config.yaml
model: "multi-label image tagger"
dataset: "scattered letters and digits in many colours"
train_examples: 195000
image_size: 32
crop_scale_min: 0.8
horizontal_flip: false
translate: 0.06
rotation_deg: 10
color_jitter: 0.1
arch: "resnext"
norm: "batchnorm"
activation: "silu"
depths: [5, 5, 5]
kernel_size: 3
stem: "deep"
avg_pool_shortcut: true
widths: [192, 384, 768]
num_labels: 48
mixing: "mixup"
init: "torch_default"
residual_init: "zero_last"
optimizer: "adamw"
lr: 0.0022
beta1: 0.95
beta2: 0.999
eps: 1e-06
grad_clip: 5.0
cautious_weight_decay: true
steps: 4500
batch_size: 128
epochs: 3.0
lr_schedule: "cosine"
final_lr_fraction: 0.1
warmup_steps: 220
weight_decay: 0.2
Rows from block 6, named by matrix and row number. Each number is 50 + 15 x the weight over its row's rms, rounded and kept within 0 to 99. All counts start at 0. After the name is the row's rms in percent of the matrix's.
# convs0: reduce pointwise conv (model.blocks.6.convs.0.weight, 192x384x1x1), inputs 192-287
convs0.38 094:45 30 59 37 45 61 42 11 55 41 54 03 34 54 38 18 64 32 53 20 35 57 51 50 54 49 31 49 43 45 57 50 11 45 55 34 46 58 53 48 31 68 54 32 30 36 53 30 52 59 62 54 45 52 42 53 54 30 31 70 47 64 23 57 46 18 26 49 51 53 43 52 63 57 36 58 53 21 53 55 43 33 36 36 47 37 29 63 46 52 38 42 33 66 37 54
convs0.39 090:59 39 73 62 81 45 51 37 65 85 66 42 35 41 48 45 47 57 11 31 24 64 34 43 57 35 38 48 62 34 49 56 45 51 39 45 37 37 38 60 30 83 25 39 52 33 46 44 53 54 49 54 43 57 56 45 53 56 54 47 33 57 58 52 51 60 60 34 45 41 65 67 21 24 40 20 36 61 37 48 39 52 43 25 59 56 24 48 53 71 48 48 32 46 57 47
convs0.40 106:65 44 51 76 48 45 61 43 44 47 27 67 43 62 54 56 69 57 55 32 48 52 40 53 67 54 52 36 79 34 39 58 78 44 41 59 56 74 65 56 61 36 61 52 34 43 56 00 50 55 53 61 45 67 73 43 40 72 69 08 79 40 64 19 42 30 42 52 57 49 54 43 45 33 45 80 60 72 31 53 41 65 60 40 59 38 41 65 36 71 58 60 61 66 45 48
convs0.41 100:38 47 36 44 50 60 39 55 50 50 38 54 82 50 49 11 48 54 53 56 57 52 61 58 50 63 57 93 37 35 47 42 66 35 34 53 65 36 42 43 58 34 46 56 69 40 60 47 54 41 45 30 49 32 23 55 37 32 52 62 45 37 43 37 45 31 49 52 30 45 51 43 40 99 32 29 52 37 47 50 49 40 40 47 51 46 43 31 43 41 54 29 58 29 41 51
convs0.42 112:56 38 59 45 09 63 45 56 51 72 31 43 40 50 51 18 77 43 72 21 44 47 51 56 38 56 49 51 61 51 54 39 49 60 50 57 57 58 70 33 81 55 39 30 37 00 66 05 60 58 66 64 49 61 48 58 21 50 77 53 95 44 56 25 48 27 45 63 23 66 47 30 51 58 35 48 49 52 44 49 42 43 46 59 47 28 11 46 19 58 48 60 49 44 27 48
convs0.43 094:47 38 43 31 30 62 41 99 56 44 64 51 47 34 45 78 42 47 34 47 76 61 45 49 38 59 54 36 51 99 45 42 47 40 69 45 58 53 48 48 63 65 25 39 45 35 52 39 51 51 49 43 49 44 33 42 53 43 46 99 48 60 47 61 67 77 55 43 66 48 41 51 45 33 99 42 59 50 49 50 70 44 54 61 48 63 44 52 51 41 61 40 66 42 76 42
convs0.44 107:62 46 99 60 75 43 50 57 43 51 68 31 16 60 61 64 28 36 26 39 35 35 38 50 42 45 38 41 53 21 64 45 38 46 46 48 54 31 43 68 36 55 45 54 38 17 50 35 47 42 55 85 60 58 53 46 31 60 56 09 64 41 38 23 49 29 49 51 30 53 52 83 29 45 43 47 48 29 58 41 48 75 49 52 42 31 18 60 71 62 43 75 44 43 16 59
convs0.45 094:44 57 46 55 76 47 28 64 51 50 46 43 65 50 47 37 31 70 31 44 37 41 59 48 51 39 42 59 55 08 51 52 56 64 28 39 52 25 21 58 33 44 49 50 65 54 45 57 48 44 44 79 43 42 36 54 28 53 44 28 45 23 37 46 47 24 58 54 13 58 42 35 17 51 36 44 50 25 48 57 42 51 47 54 35 19 54 41 52 40 40 53 54 30 36 35
convs0.46 110:51 56 41 47 26 15 60 37 66 51 34 10 56 54 42 62 39 76 58 99 55 54 39 48 77 51 44 28 50 50 50 55 78 26 57 65 50 58 50 51 27 57 51 37 69 20 14 34 34 54 35 46 50 39 57 43 50 52 40 20 45 49 60 38 58 67 24 37 60 52 56 32 21 34 47 47 54 57 56 52 57 40 65 42 47 61 99 56 58 38 60 46 67 46 55 43
convs0.47 100:37 48 35 54 55 48 47 37 51 39 76 03 36 63 71 46 41 37 59 46 38 41 26 44 22 48 62 24 65 62 46 70 36 53 46 39 38 58 38 71 43 44 46 90 25 49 30 53 56 50 50 55 41 73 43 52 58 50 51 56 64 43 29 54 54 57 62 60 44 51 64 79 57 22 60 63 40 55 57 62 52 41 57 39 62 39 50 51 72 42 52 56 31 42 65 39
convs0.48 096:44 41 28 27 46 30 54 42 61 98 57 34 49 49 66 52 49 44 00 42 56 64 42 38 58 63 47 24 47 63 44 55 39 42 53 38 64 48 44 61 34 87 42 60 31 35 30 39 50 62 55 45 46 61 49 32 40 57 43 20 44 68 41 53 66 65 53 49 61 75 74 43 59 39 64 49 37 64 53 45 52 25 65 48 24 82 58 35 52 65 52 38 49 79 13 55
convs0.49 092:50 61 41 58 28 47 34 38 41 50 25 35 55 69 33 31 33 48 28 46 46 60 59 27 69 45 44 47 57 41 42 40 35 46 45 53 47 44 25 41 33 32 40 45 57 41 52 57 47 32 50 00 63 53 46 34 52 59 41 55 03 63 65 53 46 33 71 40 41 50 42 44 57 49 53 20 45 54 42 36 48 54 42 42 68 58 31 26 31 67 47 36 41 92 49 40
convs0.50 103:49 62 84 49 54 59 46 50 49 08 81 17 28 52 58 69 64 39 53 49 67 42 50 58 47 44 52 32 28 54 46 43 47 59 48 52 45 53 75 44 65 49 43 14 28 02 39 23 53 59 62 42 57 51 59 53 16 33 57 32 83 39 49 44 36 64 41 59 51 60 50 83 51 53 39 51 59 29 59 59 70 48 47 52 58 36 44 61 50 44 54 74 46 38 72 54
convs0.51 078:30 53 13 17 47 58 15 54 51 50 37 55 51 76 52 41 34 55 41 70 63 72 43 29 61 68 22 31 71 63 57 56 38 40 61 48 48 19 35 47 39 41 46 63 74 71 21 87 57 58 50 46 46 38 35 45 47 55 45 75 38 56 55 86 59 44 61 51 61 68 54 66 53 52 49 46 54 39 57 50 65 39 41 50 68 47 65 36 46 39 56 13 42 54 71 41
convs0.52 100:50 36 85 44 29 72 40 54 34 58 52 59 58 42 52 54 59 83 46 49 51 69 44 56 49 56 38 99 37 40 72 32 39 50 52 48 39 39 54 48 57 46 37 57 49 31 63 32 45 45 43 79 65 28 35 68 51 49 55 49 75 28 42 24 54 47 45 52 25 52 57 48 54 73 44 30 48 42 54 58 39 23 52 54 52 48 43 26 47 36 45 40 55 40 33 54
convs0.53 104:59 53 57 43 58 65 30 16 67 50 56 49 33 50 47 34 76 49 60 34 39 60 52 62 51 58 41 34 22 39 44 48 56 43 55 59 57 56 76 52 55 76 36 21 46 26 60 30 47 60 63 36 43 66 58 45 27 56 70 42 54 50 68 48 45 48 49 62 42 61 66 60 56 53 22 43 57 51 67 52 61 32 64 49 52 54 33 40 48 47 60 66 48 44 57 52
convs0.54 105:36 44 50 46 50 71 57 51 37 31 38 40 13 57 36 67 62 17 13 65 59 47 56 54 52 32 52 34 22 49 30 06 14 32 40 50 40 53 47 52 39 49 38 18 53 36 36 37 41 51 45 19 40 45 46 44 43 39 48 56 57 49 45 46 51 55 47 59 53 49 43 50 37 26 61 53 50 64 31 59 39 83 46 49 36 49 43 28 16 42 60 36 40 52 45 37
convs0.55 104:53 32 53 47 45 56 39 07 50 66 25 57 68 80 45 32 59 53 46 56 10 53 40 39 82 33 49 93 85 10 43 60 37 41 61 44 48 50 40 60 30 47 48 68 63 68 64 84 44 50 66 72 45 51 65 53 70 64 39 38 20 56 36 31 50 36 59 49 45 49 54 29 64 49 26 36 43 63 49 51 27 08 67 39 50 50 41 39 52 56 61 44 52 64 31 53
convs0.56 103:68 48 22 29 53 40 51 58 61 95 61 14 40 50 54 99 50 53 47 76 61 69 45 61 60 58 53 11 31 70 50 59 52 33 68 59 42 53 39 63 40 64 44 28 39 26 30 37 42 65 59 47 64 46 67 15 19 66 51 42 45 53 53 29 58 76 49 35 33 49 56 57 45 39 54 35 44 69 47 47 70 32 61 53 48 45 63 49 60 50 57 60 52 31 53 59
convs0.57 099:47 51 36 40 61 49 21 29 68 57 44 52 46 59 43 66 51 60 39 68 39 56 19 59 49 45 69 56 21 51 33 54 60 44 57 44 17 41 31 47 38 66 49 25 47 63 60 83 31 59 59 40 66 60 54 42 45 35 54 49 35 43 53 42 33 50 61 34 36 38 51 24 47 72 54 34 51 88 44 40 45 30 57 68 52 39 51 32 23 52 57 38 57 42 43 57
convs0.58 110:49 44 10 33 36 67 66 30 57 36 37 42 52 41 47 34 68 41 59 39 42 40 64 55 51 34 47 14 52 47 40 53 66 49 30 54 55 59 53 47 58 52 42 25 51 14 51 24 31 58 45 30 50 67 59 57 15 59 56 26 55 37 61 52 42 28 60 49 40 38 48 30 60 42 53 50 51 71 52 49 43 56 38 27 62 87 49 51 39 68 38 49 54 44 59 47
convs0.59 096:43 51 65 44 49 63 79 60 35 11 50 40 30 53 45 68 68 38 35 48 70 31 57 53 39 37 50 36 25 59 52 30 21 64 57 54 46 64 78 42 89 30 47 10 58 18 31 35 61 55 51 22 53 31 75 62 15 35 55 46 82 32 56 26 40 55 38 59 48 47 45 61 36 44 48 54 48 49 37 63 51 77 43 44 45 48 58 65 32 40 50 58 44 36 58 47
convs0.60 108:52 44 69 70 46 69 63 44 38 22 41 66 38 43 40 30 70 44 54 32 52 16 50 43 31 27 46 44 40 37 40 61 48 50 66 56 36 65 67 39 55 39 32 21 46 34 63 38 43 52 55 52 59 48 52 47 37 41 47 25 56 47 61 40 34 50 47 52 49 48 48 57 43 32 24 62 58 43 39 60 29 70 48 38 33 68 31 47 38 65 45 64 44 27 43 63
convs0.61 090:35 39 41 28 39 67 36 99 50 45 65 46 20 59 61 66 48 52 42 27 81 65 51 55 47 64 54 51 59 99 44 45 51 62 59 54 61 35 40 42 74 52 55 40 42 66 50 44 53 47 53 52 47 45 55 54 56 45 62 99 38 51 37 60 57 68 42 44 63 53 49 63 43 34 77 51 46 65 49 56 60 31 43 51 56 55 52 54 41 41 60 37 41 48 78 47
convs0.62 101:49 66 65 45 82 71 63 55 55 09 29 61 47 60 44 52 67 23 47 38 56 44 62 55 48 50 59 43 46 81 54 53 29 58 41 51 54 41 56 41 72 24 47 00 37 44 43 56 52 51 52 22 52 57 40 48 37 35 45 67 65 49 43 58 47 37 31 67 57 51 46 41 62 54 64 54 49 95 52 49 70 97 41 52 47 63 30 36 28 41 45 53 36 35 49 43
convs0.63 100:52 59 69 36 30 50 49 75 60 52 65 07 20 60 53 88 63 30 39 45 63 66 53 51 46 63 53 25 34 85 50 26 17 61 64 54 51 53 63 55 69 71 44 21 33 21 37 29 52 60 55 50 49 37 60 58 19 55 73 62 82 42 48 27 55 79 47 59 38 59 62 67 38 47 55 42 46 47 57 47 87 40 46 64 62 31 46 65 49 47 67 72 36 47 57 51
convs0.64 081:21 40 48 36 26 67 20 29 47 41 36 47 68 56 39 20 51 57 46 47 42 67 48 40 66 62 23 67 38 35 44 31 82 60 46 22 38 41 68 52 45 47 63 42 72 36 48 61 45 29 47 38 31 51 38 66 48 52 65 61 32 38 33 45 66 53 32 42 57 45 48 53 26 58 58 25 49 36 52 46 47 36 47 44 56 68 14 30 30 56 43 15 51 60 55 28
convs0.65 106:41 36 40 36 28 71 72 52 52 51 48 62 39 59 46 54 56 54 30 43 60 66 64 58 66 57 53 27 39 92 51 43 45 48 44 48 52 49 55 46 68 51 48 17 50 30 37 41 47 55 46 33 49 47 52 49 23 55 56 63 44 46 51 67 55 42 41 49 69 42 39 52 70 43 61 52 52 98 49 56 53 78 43 46 61 99 42 40 33 67 46 44 50 53 53 44
convs0.66 089:52 53 36 41 54 37 43 77 32 33 85 47 50 34 25 84 37 55 02 54 68 43 57 42 72 48 54 57 45 68 51 33 00 42 64 46 69 39 47 62 38 38 44 72 54 46 26 57 46 47 49 56 52 35 38 52 38 47 38 67 23 53 39 49 52 55 58 51 66 36 38 50 37 53 66 53 46 29 57 48 68 64 47 67 34 66 57 47 63 31 40 54 25 52 38 49
convs0.67 103:51 73 56 35 43 48 23 90 50 56 73 32 48 59 55 95 55 57 56 97 71 62 55 57 54 58 45 39 37 66 65 36 43 57 58 47 47 47 48 31 55 73 44 26 64 49 46 47 44 49 48 57 59 33 40 47 26 52 65 65 70 52 43 58 52 89 57 38 47 53 47 60 38 59 63 25 63 26 67 40 85 35 39 78 61 43 62 56 54 51 50 49 48 44 82 39
convs0.68 095:54 47 36 48 06 68 37 22 35 47 42 27 68 65 39 30 50 35 26 36 35 53 42 35 75 48 47 70 52 13 33 20 29 45 50 36 26 41 32 40 47 40 51 55 76 33 59 85 44 30 30 17 49 39 39 55 55 57 51 63 23 55 57 39 56 26 56 38 52 53 44 49 66 73 40 26 57 51 48 43 42 23 54 39 57 60 37 34 40 62 38 44 38 85 36 37
convs0.69 096:53 25 39 36 51 65 30 76 32 20 46 61 31 45 31 59 71 53 29 32 77 39 58 58 47 36 58 58 34 99 42 49 22 52 61 49 59 53 38 52 44 45 44 42 61 91 46 80 37 51 53 38 45 48 53 52 69 41 53 99 35 60 50 88 47 33 40 40 54 52 34 53 42 21 61 61 53 64 32 69 43 62 47 44 47 33 40 42 42 34 61 51 26 45 46 49
convs0.70 094:43 38 27 46 49 46 44 26 64 66 41 54 72 49 37 25 54 50 19 06 48 40 41 46 56 51 51 36 44 42 48 51 43 56 43 54 69 43 62 49 27 64 30 65 42 36 32 37 59 49 50 37 48 48 49 42 34 41 45 23 35 64 54 69 52 48 58 63 79 73 51 43 70 42 45 55 41 60 46 48 44 30 62 37 33 79 32 25 32 59 60 26 58 88 13 41
convs0.71 100:45 48 68 61 65 74 58 49 34 13 42 92 56 39 43 54 82 34 60 27 55 26 51 53 39 40 47 61 40 55 43 47 53 43 58 55 36 62 79 35 64 39 46 23 47 54 66 50 47 49 53 45 51 48 56 51 53 44 52 34 53 47 51 60 36 45 48 52 61 46 41 48 53 27 45 64 53 57 45 52 46 85 48 46 36 70 30 41 33 49 34 57 44 42 37 60
convs0.72 097:58 29 58 51 59 33 51 41 57 88 74 33 54 54 59 31 35 57 00 21 34 61 62 47 66 53 53 46 50 52 50 48 31 50 47 47 66 25 56 68 10 82 30 62 32 24 41 42 51 53 53 43 56 64 45 36 55 51 50 30 50 72 52 52 50 56 64 47 66 74 58 52 41 41 56 30 28 56 55 46 49 38 52 32 40 82 24 34 63 59 55 47 29 74 26 60
convs0.73 106:52 42 61 51 45 56 48 36 44 23 61 26 23 46 52 34 67 04 85 41 23 39 13 46 43 40 37 16 31 44 41 49 49 42 69 56 33 65 61 24 66 39 38 41 24 07 50 24 47 61 70 47 54 57 48 52 15 41 54 32 88 46 61 45 29 44 59 38 44 58 57 66 57 55 20 60 61 50 54 61 46 45 48 51 55 40 54 63 39 52 50 71 44 46 39 52
convs0.74 109:48 39 55 68 73 53 59 16 58 73 62 75 35 53 48 54 42 40 25 67 37 63 56 52 54 45 59 44 50 11 29 51 24 24 40 56 36 48 27 55 32 48 38 50 53 37 50 55 37 57 52 23 39 68 71 19 67 44 28 42 32 70 50 51 49 56 63 37 57 52 46 56 36 37 50 44 47 64 29 67 38 93 47 55 53 46 28 38 43 56 57 47 50 75 33 58
convs0.75 101:48 55 67 55 57 75 43 43 42 20 46 95 67 70 51 41 72 13 57 41 52 65 49 42 56 59 51 85 71 35 47 57 28 41 54 50 35 47 56 56 67 20 39 51 30 72 67 90 59 50 68 44 60 48 40 47 75 50 38 47 45 59 35 46 61 42 52 48 56 45 59 47 70 58 54 54 42 93 40 48 43 67 47 42 60 78 17 17 49 55 40 31 45 75 40 63
convs0.76 111:47 56 37 43 42 36 26 26 56 43 29 29 33 63 55 42 69 47 95 43 33 48 40 59 41 53 49 57 49 35 67 49 75 59 56 45 50 46 48 51 54 63 58 25 43 51 67 51 65 45 65 92 53 76 40 53 45 48 71 31 63 40 43 44 46 63 37 57 40 74 57 40 53 63 31 44 59 54 77 53 45 35 60 51 42 26 47 53 60 44 58 74 60 36 51 50
convs0.77 100:48 45 48 57 61 67 52 10 44 48 88 44 55 49 35 39 48 38 48 51 48 46 31 41 79 46 38 43 55 35 65 47 26 40 40 53 64 47 51 45 47 43 52 89 50 16 38 36 53 55 42 38 40 42 33 44 42 39 41 52 46 55 67 74 42 37 60 52 55 47 44 80 62 63 26 40 56 30 56 45 50 59 36 39 46 85 82 36 72 46 41 31 41 55 49 34
convs0.78 114:52 56 63 42 49 30 34 30 62 48 49 16 27 55 60 34 60 46 82 37 32 58 39 61 31 57 46 48 49 49 71 56 46 53 59 51 51 46 54 51 50 70 53 41 29 38 53 30 64 44 72 98 50 80 44 59 37 58 63 27 72 48 49 30 49 53 46 62 42 66 68 64 59 50 42 57 63 54 83 56 60 47 59 58 35 25 53 64 66 44 60 77 48 45 46 47
convs0.79 098:55 54 28 41 12 53 25 52 31 29 31 78 46 52 46 26 83 57 95 50 38 67 33 64 47 66 38 61 37 23 76 47 44 47 69 58 54 58 94 48 79 54 48 36 61 46 77 59 46 63 58 77 54 53 41 62 44 53 66 33 75 48 59 62 52 47 39 63 58 58 43 30 74 59 36 46 54 54 59 51 51 23 42 62 59 66 57 35 34 45 38 57 68 45 32 55
convs0.80 090:37 34 53 41 38 81 27 59 46 25 18 31 36 56 43 24 70 47 58 42 50 60 29 43 51 43 36 91 47 32 43 54 32 40 44 43 18 49 36 59 67 41 53 34 53 65 57 65 41 42 43 50 37 22 26 55 71 43 53 82 62 40 43 42 51 31 30 34 22 47 42 45 62 67 54 27 53 57 59 57 39 30 53 44 63 37 37 29 35 32 21 34 36 50 44 41
convs0.81 106:58 31 39 26 56 51 29 56 57 85 61 58 24 50 48 57 62 43 35 18 39 63 38 43 34 41 56 57 17 44 36 40 25 37 61 48 18 43 19 55 41 88 41 29 37 58 78 79 35 50 53 62 50 48 47 43 43 52 61 56 40 42 60 43 42 45 79 30 24 56 59 33 24 42 39 46 45 66 32 37 43 41 43 44 42 30 28 43 50 39 48 52 48 45 22 64
convs0.82 106:53 23 57 46 73 43 53 47 53 92 61 39 50 46 45 34 37 73 10 30 40 45 61 52 56 35 50 56 44 33 41 52 32 50 44 56 60 29 40 52 34 78 27 59 48 22 57 40 40 48 38 67 51 66 40 35 49 42 45 53 56 61 47 52 37 51 66 48 34 57 51 54 27 44 44 30 50 44 64 47 38 24 54 40 22 60 36 54 64 61 62 53 35 62 12 48
convs0.83 092:42 25 36 28 32 55 51 39 54 72 64 24 32 63 47 37 72 23 71 17 38 58 26 09 34 54 46 21 41 82 54 49 24 61 29 29 64 58 58 43 70 85 41 74 19 26 15 33 71 57 57 25 47 55 45 47 29 41 68 43 63 44 38 55 53 50 67 41 67 64 59 61 84 47 53 60 26 68 64 52 77 06 42 41 38 75 67 27 44 48 58 28 35 59 47 42
convs0.84 107:54 44 80 59 76 63 44 45 41 10 57 73 41 38 46 53 71 34 60 31 57 08 50 54 30 32 56 55 52 62 30 57 64 45 53 49 43 52 70 38 55 19 39 35 37 46 55 50 43 50 53 42 52 61 51 46 40 44 48 44 60 43 48 61 38 44 45 42 63 45 41 60 43 33 39 69 58 59 50 58 54 96 49 34 27 51 33 50 45 39 36 71 40 20 48 57
convs0.85 086:46 37 17 14 33 33 41 74 69 91 54 26 20 50 62 67 39 58 29 54 57 58 42 55 41 77 60 13 55 99 61 50 17 63 70 44 60 43 27 48 43 71 50 60 42 66 32 48 36 48 62 66 53 40 32 40 20 44 39 55 66 56 43 58 64 76 62 45 42 61 54 53 21 45 50 56 46 46 68 21 90 35 57 56 34 34 51 55 45 33 70 48 33 37 48 59
convs0.86 103:41 47 35 40 47 46 26 43 63 24 51 37 59 69 45 35 51 43 99 88 56 42 45 55 50 44 37 39 56 74 60 55 45 49 51 58 40 58 47 38 49 49 43 77 63 40 21 41 57 48 50 31 52 42 37 51 43 42 44 68 53 45 45 74 48 42 55 49 70 54 35 64 78 62 51 55 63 54 60 57 46 52 49 85 60 46 99 41 40 20 50 24 58 42 63 30
convs0.87 106:63 26 62 65 81 31 56 28 58 99 58 33 51 53 66 37 39 70 22 31 34 50 50 44 51 50 46 42 52 47 50 60 61 40 44 55 60 34 40 67 31 88 32 74 44 32 51 25 44 49 45 79 39 84 60 29 41 50 48 29 65 66 56 56 50 50 61 43 47 68 70 60 44 42 56 39 44 50 54 48 55 24 58 43 32 61 40 58 79 62 55 55 60 64 18 53
convs0.88 100:48 35 46 42 58 56 41 49 44 29 45 56 29 59 54 41 65 35 59 49 67 56 36 57 51 40 39 50 53 99 33 67 38 51 41 57 45 48 31 43 56 48 29 54 58 89 38 80 48 58 53 54 51 55 45 50 59 46 50 99 28 55 48 90 50 25 40 36 65 56 44 66 78 22 65 66 53 78 50 64 37 71 49 49 60 29 54 45 43 32 55 39 36 62 59 53
convs0.89 105:60 38 62 44 30 60 38 43 50 40 48 50 57 39 46 40 57 79 62 33 30 56 34 59 59 45 41 91 71 44 61 63 53 56 56 45 60 44 44 52 70 32 50 49 42 57 71 33 56 54 39 95 69 40 42 65 56 50 56 37 51 43 28 15 56 48 44 59 30 39 37 29 59 59 40 43 45 64 61 46 41 24 53 56 39 29 36 46 38 51 43 45 56 16 14 64
convs0.90 088:44 55 26 31 43 52 45 42 62 33 79 28 31 64 52 41 62 41 49 39 40 67 26 26 46 58 41 33 53 81 51 59 21 60 36 43 49 61 54 37 65 54 48 88 25 29 19 45 70 47 65 20 55 39 38 52 19 47 54 56 40 54 36 72 64 53 62 39 69 57 59 74 83 75 62 57 51 67 69 39 66 32 42 55 49 72 66 39 50 51 55 23 31 52 64 44
convs0.91 102:60 51 71 65 96 59 35 37 52 35 54 79 46 50 44 36 66 25 61 41 46 47 57 40 35 44 59 57 51 33 34 56 51 40 49 57 38 54 40 49 41 32 36 29 37 57 72 58 52 38 74 55 44 65 49 33 78 51 29 17 50 59 48 50 50 47 58 55 55 47 49 60 48 17 47 53 55 51 59 62 47 99 59 52 37 37 10 43 44 45 44 63 31 44 37 69
convs0.92 102:52 39 44 60 41 57 50 00 61 50 37 75 76 86 35 35 48 52 49 53 27 61 46 38 87 40 54 73 84 04 36 55 63 39 50 45 46 46 44 52 21 38 47 69 50 54 59 70 44 56 56 66 50 65 68 41 56 53 36 36 12 63 47 33 57 42 56 41 61 42 60 35 61 58 45 41 36 79 43 53 35 23 65 40 63 55 45 30 55 72 61 34 69 81 40 54
convs0.93 096:64 60 47 60 48 74 99 36 49 40 31 99 65 35 53 30 62 50 24 36 39 50 66 45 60 60 51 64 49 49 49 57 48 54 59 52 65 55 78 72 65 34 57 42 65 58 63 57 50 62 44 40 57 35 49 62 43 45 57 57 42 61 53 63 64 45 55 45 53 42 56 43 47 53 55 60 39 62 44 56 60 70 40 18 46 91 42 51 61 71 53 44 44 70 47 55
convs0.94 089:43 32 27 45 13 60 43 51 57 40 29 48 60 46 29 34 62 51 38 27 61 45 66 52 53 44 50 66 34 52 41 45 55 46 50 38 68 46 43 51 35 50 39 53 52 49 46 46 49 52 36 45 68 41 59 75 24 02 21 76 47 43 32 35 36 24 29 58 37 50 23 34 68 55 46 35 34 43 58 37 40 27 48 42 45 34 43 36 34 36 54 40 55 80 45 46
convs0.95 116:54 45 56 57 67 51 70 33 51 44 57 36 50 48 43 62 45 45 31 61 50 40 60 56 57 31 59 40 42 23 25 54 59 29 50 52 53 57 52 66 35 39 38 33 51 23 35 43 44 51 47 33 40 53 81 45 29 48 30 21 44 51 42 37 40 58 42 49 39 45 41 34 36 31 31 42 51 35 44 51 37 83 49 37 24 55 68 60 54 51 49 56 51 49 46 51
convs0.96 087:33 57 47 25 32 49 60 75 62 33 44 15 36 41 52 67 50 46 24 67 69 52 57 50 45 64 54 32 29 82 64 46 30 48 37 37 50 19 30 49 48 66 56 23 47 05 22 34 39 55 41 42 37 29 48 47 07 55 49 50 74 42 31 55 63 50 29 30 37 61 51 14 56 60 88 45 43 64 59 35 80 31 37 75 44 36 59 53 44 50 48 62 50 52 48 46
convs0.97 095:42 47 53 65 47 65 60 52 52 46 66 50 33 51 62 74 62 62 33 21 65 55 45 45 58 55 57 58 71 81 63 42 53 60 72 50 52 58 66 54 63 46 53 47 28 73 56 66 62 60 61 07 53 68 73 45 59 38 59 80 67 72 57 61 53 57 51 48 50 71 31 89 52 59 73 37 45 54 56 69 55 58 20 68 61 50 21 48 43 47 66 32 64 39 80 63
convs0.98 099:46 46 33 32 48 33 70 75 35 37 55 22 31 48 57 74 53 27 46 69 67 34 42 50 33 28 58 20 49 53 61 39 23 49 57 45 54 55 34 49 77 43 72 35 53 43 32 53 55 54 58 52 51 54 50 38 46 52 59 40 92 49 40 24 35 57 38 48 61 49 46 54 31 38 40 68 50 60 39 59 36 50 61 56 40 42 70 85 53 54 49 54 44 50 58 56
convs0.99 092:56 59 63 62 73 52 49 49 50 58 49 83 58 59 56 19 63 55 87 48 38 62 46 63 27 59 53 63 52 32 59 47 83 61 56 51 62 50 66 48 62 49 58 50 22 56 67 44 65 50 61 78 62 78 53 57 56 49 80 32 65 32 48 11 51 45 36 70 58 52 52 58 43 72 42 60 52 56 37 65 51 56 50 63 35 36 55 60 55 50 53 66 85 30 35 66
convs0.100 098:43 46 40 59 28 61 60 59 58 25 49 76 59 71 42 76 61 62 16 47 47 50 43 51 72 57 57 42 54 70 59 41 25 49 42 51 64 48 50 47 46 21 70 46 55 31 44 39 55 52 56 37 49 56 63 41 31 70 37 42 26 56 59 41 64 44 58 71 65 57 42 39 55 56 72 46 37 82 43 54 34 76 48 36 47 97 52 33 54 80 46 47 47 59 45 54
convs0.101 092:33 47 26 14 35 66 54 42 54 32 33 45 42 62 57 49 44 42 31 25 36 63 49 24 52 68 34 52 45 51 62 39 35 54 16 33 56 26 32 50 64 42 65 25 35 46 20 61 58 46 56 28 39 14 52 44 27 38 48 57 52 45 33 54 53 40 46 43 49 50 41 29 67 95 60 23 36 79 64 56 72 55 43 55 58 70 37 34 41 65 51 34 47 65 44 39
convs0.102 105:50 49 54 49 69 62 28 42 51 45 55 51 52 56 46 33 24 48 57 00 39 42 46 32 39 42 53 57 61 38 49 66 27 32 14 52 58 40 29 16 58 49 39 99 27 37 33 57 43 26 39 59 51 50 29 52 58 36 33 49 60 53 43 57 40 22 56 37 43 53 56 54 64 71 44 67 50 60 55 52 27 48 56 57 45 49 44 33 51 28 35 54 67 30 39 52
convs0.103 093:50 55 41 24 40 52 42 63 44 41 41 40 38 59 54 66 40 51 18 46 59 69 56 45 52 74 42 38 54 63 67 36 42 55 35 48 63 31 46 57 59 52 70 32 49 24 18 31 61 52 43 42 43 07 55 40 26 56 55 45 67 44 44 43 66 49 49 52 35 67 43 13 42 76 62 53 30 50 70 37 89 28 26 57 50 30 46 53 44 66 54 62 46 59 36 47
convs0.104 107:52 40 51 54 61 50 55 67 59 51 44 51 34 46 53 31 70 53 51 38 41 42 26 58 13 39 50 12 50 57 40 75 45 44 66 52 42 69 55 32 59 56 47 52 33 40 66 26 46 63 57 48 48 69 45 32 30 55 61 39 60 56 55 37 37 31 64 39 43 52 61 54 53 41 36 67 66 39 23 62 28 49 62 54 39 42 56 61 58 57 41 49 67 24 36 60
convs0.105 108:63 32 22 53 48 60 53 72 51 36 38 42 40 32 41 64 51 42 31 54 58 24 48 53 35 28 59 00 49 78 40 49 46 37 61 62 52 72 55 54 33 50 35 37 53 37 45 34 51 52 53 35 57 67 56 21 41 52 49 53 29 51 56 46 33 34 44 51 55 49 41 23 47 20 42 71 50 55 43 48 21 55 54 29 42 53 78 62 45 47 40 66 55 33 29 52
convs0.106 104:47 62 57 56 33 85 44 56 45 30 51 99 69 55 57 40 65 51 60 45 28 52 60 38 63 63 57 78 34 63 54 33 77 42 43 37 58 42 55 40 54 44 58 65 56 32 69 38 49 42 46 45 57 48 36 51 23 50 41 51 44 38 52 42 69 53 47 45 54 53 48 40 70 93 61 41 51 72 60 59 63 54 28 50 59 97 55 20 63 73 44 38 63 60 46 51
convs0.107 098:56 53 39 57 63 43 55 60 61 65 77 20 46 60 69 89 41 30 54 77 55 65 65 51 56 48 53 44 53 29 55 55 46 39 42 57 41 45 48 66 59 62 68 48 68 53 35 55 57 39 56 32 60 71 53 39 44 63 50 12 78 45 54 40 44 77 79 42 46 50 55 65 31 55 54 46 35 56 45 64 47 44 53 65 60 49 78 74 61 47 52 47 56 65 66 55
convs0.108 099:41 45 73 55 57 61 75 95 53 73 63 99 60 48 50 72 77 57 32 48 49 65 53 69 59 69 62 75 43 73 57 44 36 60 57 61 62 50 81 55 80 59 74 42 49 76 74 81 68 54 64 31 73 42 59 68 55 58 58 66 80 64 66 46 65 61 73 57 65 52 62 69 49 48 71 46 52 63 39 57 51 86 57 53 55 76 46 47 59 70 57 50 56 33 55 61